Weights of a small sound classifier: batches of 128, 26041 training examples.
Rows from block 2 of a small sound classifier, named by matrix and row number. Each number is 500 + 25 x the weight over its row's rms, rounded and kept within 0 to 999. All counts start at 0. Numbers have three digits each.
After each channel's rows are labels from the 100 clips, of 14976, where the channel reaches its highest value: "responds to" is what is common among them. Only what is clearly more common there than usual is listed. The data: short made-up English sentences, spoken by a formant synthesiser in many voices.
# c30: last pointwise conv (model.blocks.2.c3.0.weight, 320x320x1), inputs 160-239

c30.42:516480474498503516484488509514491490507476524480451519511501507499498491571490468460464465522513485487531506516460453531486489504532484529554508478529507511516508508501522491517441496512458476503515482520509560500517511506480493452465462524
responds to: sentence kind: question; /h/; "who"; /u/

c30.1:489539459451494505503470478504513534445495476483532454457479456467455522472542495528498493441511528492463440497479518479493517472490492496476489493464490480484501491510488519449478477455501518498476504481462460465496467494521463519496486412
responds to: /oʊ/; sentence kind: request; "me"; "show"

c30.111:485503518481497469516500486468499492484536482450491523507512482432482495419484507478496462534482471498517525461507477539472530531486502468501482488456472476509478484477460480500502489470464486504509542483518519480511467484479541527520504515
responds to: sentence kind: statement; /v/; "every"; /ʌ/

c30.182:531519444477481504494471499485481523489439486486474484520493494537473506568517491477520508506526473489563507503475516509517472522516511548507507506520499511479516465511528503501416536481525500514521445509557519469567529529489505439512473549
responds to: sentence kind: request; /oʊ/; "me"; "show"

c30.286:507499531500469475563455520531538471505467460524518536480558456487499489508476511524482477532525551514552510512516470506506498488475484523495499495466482464493526479508506493473476475499506477526470567504493468494522488566495556483529494511
responds to: /i/; sentence kind: statement; "she"; /ʃ/

c30.197:546511485476536507488519490506512504486465479483479487512490481499468522527479483479483547503516480491509512496514475484506479514554509530497548493551510479485507486532521520495493519487503489509520480511543545484548518517507499481499497529
responds to: "where"; /w/; sentence kind: question; number of words: 4

c30.311:476509476479492488491485490458453507479521493458470519511484492485484509434513488452511476534481460481514522464484509518482545558470486480498486479459479483518473483494470479494503497464492501480512515508504503500503475479474532516470489514
responds to: pink noise; clipping

c30.235:506480513571499489484482504477483484558525547521520504517525506479511474509488495543482489495473513507459473493471501474531486504490541472457486527477521508507496550484490498517509538499481469504487467501484497526478501490478482487481505465
responds to: "today"

c30.287:468476515520479478536479533500535475512493495531521525490510451480529494531438520534471464515495564497475477505506457509506488489453471480495494526457494470513498530490477489500501482519494459517483543501433476510466492505503520500528495458
responds to: /i/; sentence kind: statement; "she"; /ʃ/

c30.162:523523471503516498475528484519506475498450506468477480513520453510500532507481459473460510476518496510524468512485457497511458436535435540504513474504495466490514493532524523508491508504466463509510491504523515482521491530512437460479484516
responds to: /h/; sentence kind: question; /u/; "who"

c30.288:506484485471508522484490508508474491489500495486432541509481504494509483449492478451472438528477461477495520516476482544475515521523486481523491486477505494503460488490476481518489479504457498472520482477493536485478495464486536487460491502
responds to: /h/; sentence kind: question; /u/; "who"

c30.233:477534489526501474505490504526473490499522532500509498503484490522489510488478482546500478507430497483515501543496465510535500523492471467528484482468501488496482526474468507487517506484518471458465513496492506533467493463493503511479478492
responds to: "today"

c30.244:511501479483537505530479467517511551475504456498534425514538452495515497485525460529515450440550503523489416501462489473463519478487490540431509525477492448519538480484524453519486500530461493544527521527516470499554462558512454530473438469
responds to: "today"; white noise; number of words: 3

c30.192:485495456499514544471498542514506531505464529489462513494467480515525514526507536466514485527448479477460468532454512535523463502542465471535510463529544514500470510516477519514468485514484514460510470462455537485471558462521474468520482490
responds to: sentence kind: request; number of words: 3; "chose"; "take"

c30.180:506538480520482490500498491530521493526444532499476529498474488523527529494480475472472472526478508485473500534470458561531478522541497483559528490487495497505476482530488525511457448527460465460514494478440564507445507480518480453465501503
responds to: /u/; /h/; "who"; sentence kind: question

c30.63:502463520518530507517505477441475481499505511493502470505508509479496468533484514490511550476516499490523467466455490463518490489516464540466486504501484489496511523472554494507486528505517470516490480575527480516543519511495500487526477504
responds to: /oʊ/; sentence kind: request; "me"; "show"

c30.275:512541502474450497515517490491564511465494475493508490452478487498446564484473508500504507482496512495523520481536491473499468465506459471483534476526483458450528468558474567451523492454506499494436540462500448470489503516556503520527481536
responds to: "where"; /w/; /z/; sentence kind: question

c30.231:518503556480470483498495507515506460463481463527523505533529465528539484483498516509488490484518475527493495529524514491504440445506454500512510528466492479477515460506496491535501491529531490528518504471499500482474517512495469500506548498
responds to: "my"

c30.62:537526474511489531508551496499483498527472536511462506500486543544484541507480467472504544533485495506527524497508484523523487515525511502515539510561501527485480515509498522496512532479495496490490481502520540515499524489479508489467474562
responds to: "where"; /w/; /z/; sentence kind: question

c30.252:467512513498478482502473536535524491499476465521518492486443458507471483468496525494481515492475471469480508569566510516499429475503506490542491479475550456483478496522465502474486462493557491466466518485486517479507517470519469493504541465
responds to: /m/; /aɪ/; "my"

c30.106:513488514503475455463505456480489439501502474515504512554500464529550493458465481507484490512514452513484509481501496509488508502488459489487518520460443469473507488483483498529504487524496476502529495462491514498464495504470513510473525501
responds to: "his"

c30.140:470480480510508515486469498507496489514506497485497505519498511494502457470463490512520468494469488493497499533469513498521465500488523449490494515458531512480451518497480494507497502500462511475500495495450525528444523476503504482476487488
responds to: "today"

c30.301:514495516497500487489496447518487463495495486504527490534535465526561502466454461533516512497518474528457497513505492483521468479504490479506526545464460467506506472491484487541507490549500485527539501490468488510447493512493465516471497481
responds to: /ʃ/; "she"; number of words: 3; "today"

c30.24:520452500495541515530490488493502478483482478475471451486493514467490477553508492456491491446558503482481451488470479455452486428519491587484495480516498504520503495484579473497470493493484480515495496552527474511565511511490424496505490469
responds to: /u/; number of words: 4; sentence kind: question; "who"

c30.278:482496512480476451509480489461482495481515478466487544513504478460497470449484511473486446563478472501516525469496476542478535541473510470512485498452460480512482474467473475501477478478467486504506514486509517478507467490473549504515501507
responds to: sentence kind: statement; /v/; "every"; "he"

c30.56:468499557481463501509500544540529484468478469505483519459492481516474472517529540496505511518501511479514527535555535508508465469505498513521490478473531484478474468519514497472501463483577515488456520487493490485522524473500497487517574494
responds to: /m/; /aɪ/; "my"; "she"

c30.259:502460527485497509536483489495484490487484483510510467494506512487487472557526502518473519465526503474532481489465513457488507470497484546498508482518492502509507487483537490487459498489489500512487485536511491502582515512479491493518499475
responds to: /u/; /h/; sentence kind: question; "who"

c30.186:475480458458496512491493493465465522476525486485463517519463512498474497465509471459532499520480463469526517477489527506478532537469487485502489488507492515492431471512486455497509518467508522475504497500507508492497468472499516528450464523
responds to: /ʃ/; sentence kind: request; "show"; "me"

c30.221:506534484514515520474510488502478525513512525499477505472502523510475528508490480481519543522473468499510526490494512449544508515529540493453469506511490529502486515481508519470484533471499524491460460522508465523477509495497526501478508498
responds to: /ʃ/; sentence kind: request; "show"; "me"

c30.316:482461493504510503528520447475518506499522498488539500463478494461468495459505464540460526476496535509464494456490497472489503494520501500443535485457486477501491520550508502461518481469493484486462485514480465534496471481537482505474457466
responds to: sentence kind: request; /ʃ/; "me"; "show"

c30.138:486439520503528519537482488446497517491517490494508459484507494467485443530503509497495528460510530494514454437438494449484495470503457532415477487485481477517521507451529456491480500497499485513470501561515451510528508514484487504520466489
responds to: /oʊ/; sentence kind: request; "me"; "show"

c30.78:461510501495473465470513476463495488515491527520494482525490501494526520473472485521501525490455501518455484504504504478522466508491529449471495528499476510492468516491491500517507526503487517452514506495430485497428492465509486501464519445
responds to: /ʃ/; sentence kind: request; "show"; "me"

c30.149:475511470472495516498469511456459521478513501491439533513483514489491512458515486463526470546471438485532532479483516526481512553473499479517484490495499511500453485507487501498497516480498519480492503494510517484484491470473539507480453535
responds to: pink noise

c30.242:491462544517519487561504456448473501507516504498501495458503532475503455503521493477489531474525516489505494448483507450485523482504470535410470506532448519491490533469555459495508489507542488505478479540528458532548475496476490497514489514
responds to: /ʃ/; "me"; sentence kind: request; "show"

c30.16:503522499508487499488509516528498465500481518473477534507495513533496501494493499448480495545515474482559547547519482588530486505510491526592517462508527502500492478514521512503464471494495487479511506509499568489507513504483530472468525541
responds to: sentence kind: statement; /ə/; number of words: 4; "the"

c30.148:488494500485504496523473493474502520490485486464530486473511445474453469509520493501502511498509491489506503474521535486451487509485509520473490479481508487509504504521508464447498508447530514498440531518511479488494489521504499495499502504
responds to: /m/; "my"

c30.28:484514515487466448519500484460499488488525494464493534517509492465485514458496509483506436548482482502534532457502479540495522535489496472512505493457438482498476485489475506500495492477453488501504540487515508487503476484491564522519509529
responds to: sentence kind: statement; /s/; /h/; /i/

c30.159:455513522509490481517447529506506499520485501511514520494512457496465468487482533513492491512466502502515507524543513525512462481494487492531471474460530478506502521490489479457488492466541502498455534505476499488469519491497507478522524489
responds to: sentence kind: statement; /i/; /ʃ/; "she"

c30.54:516527454522474500469517494509509488524446501483455510521507470519497526510477472450465498495509475494529498518487470520525457460527470516518523467510500457478487482527518523511483505493471462488511471491517535480495514512516465443481486528
responds to: sentence kind: question; /u/; "who"; white noise

c30.77:430532491475509509497514516503527491478519522507513447483494531455494507511463524529485504459454520519485450493511472514487474491517543455516505487527530535490518512498456507494527510500448468481479529453461504474457539477516478523518481464
responds to: sentence kind: request; "please"; "me"; "show"

c30.2:515496482490511478530491419509477502477514488509545456505532493506525509468489458530456472439536494532476433497448452469513520469499497519428533541473459480516530485474514494524501481527490450529522463519498464506541453528505476511467466475
responds to: /ʃ/; "she"; number of words: 3; pink noise

c30.247:505530469492504509476527509507502466488450521478460513501494496521487538533488508469475513499507481485537493527491459520525470458543444527541509469537511489509511495524510541502470480486490463503495471502531514479532521506499468460499507536
responds to: "where"; /w/; /z/; sentence kind: question

c30.154:512550497478525464504563468505494489492457496507491477475526495529480567517514491516434573480518485512461505500530479472543487461475464535496486461573482480508532468524543565490529462477509481503480472526504501492518482516492455487485529531
responds to: "where"; /w/; /z/; sentence kind: question

c30.310:471487522485464508518490553538514496484452459504533510468511444512459461495514533526504520507473504505504510548547523504495453481503491493524488479468555460481505501518494479444487454478560512494454513497480494470496532512503488484520537483
responds to: /m/; /aɪ/; "my"; "her"

c30.175:489500497472491477518486504470485500471512474452495512492500470468478483447492519477510461536486475492523522473505502529466529542461505476502485485476480475513481470491467486489488487470493505503498536494508508483518472485471544513516488520
responds to: sentence kind: statement; /v/; "every"; "that"

c30.249:510456507482521487533517469493467501478493492504486474512510501469504468535502480505462484452553504497490450489461496466477524476506520565453478510527483504506525499455543444514450498505509473514519462520532481501574476536458467477485465477
responds to: /u/; /h/; sentence kind: question; "who"

c30.296:520505548467498492523540480489500454455499485523528488528527492535546516498504507521497516453529501519481508486524502456506480437510466515459540531498469496478522486520515507537524485534534483536515508504506466497498506519499462521502549518
responds to: "today"; number of words: 3

c30.142:509515478490524550493494521483481514499502506527460501493496524526488536510490491489563523524515460523536525484500542486519493527476522525475501503520514514478498496488535506473481561475528541491473487514528487503499516498510529514481480532
responds to: /ʃ/; sentence kind: request; "show"; "me"

c30.168:486516484534515474494503473508488477508518544499496481518516527464498493485451486524523488490452480521511466502481472485517494518509521475459496505500481516495505532495476498497493533492468465508492497509496483536484509485486506502513467494
responds to: "today"

c30.279:480520458485526543450461531459491540491499504496451484476485531505518506501495538453545499532448457491517482502479534503513467545514535452503460514535541535476467489490454516495496546489489534468470484459502489481502561476501499496531453510
responds to: sentence kind: request; /ʃ/; "me"; "show"

c30.213:478465572488480514512498536542511494483479472516483521478512475524489462492531531484505519516532534494477519536548528497497487480506494518517461499475533480499494484492516491502496479507571523480482501499492483492512529495494484490514595470
responds to: /m/; /aɪ/; "my"

c30.102:487509503484494483524491492474497488474523470451506510503500485454470489443482515469523450534485475487537528466511497532488532525477511482497487484463481472519487473492476483492499480462489494504499542498530522492532486486470545516522496531
responds to: sentence kind: statement; "every"; "he"

c30.32:523529487492499490526566479488464487505455516532474492494513505544491549516478482512470562482515480506516524485526461471553499483513478532481517504559470497485517503490535534499521522500516471502493452532539523511522511508461489479482463561
responds to: "where"; /w/; /z/; sentence kind: question

c30.269:453510524483483507506500538519505517473474474477548503448503463500433479497525533528484512503476484503473508545551520510489465487498512491543495471481548472493509493511482498435469474460555514510453501488493503477514530498499475491509536485
responds to: "my"; "her"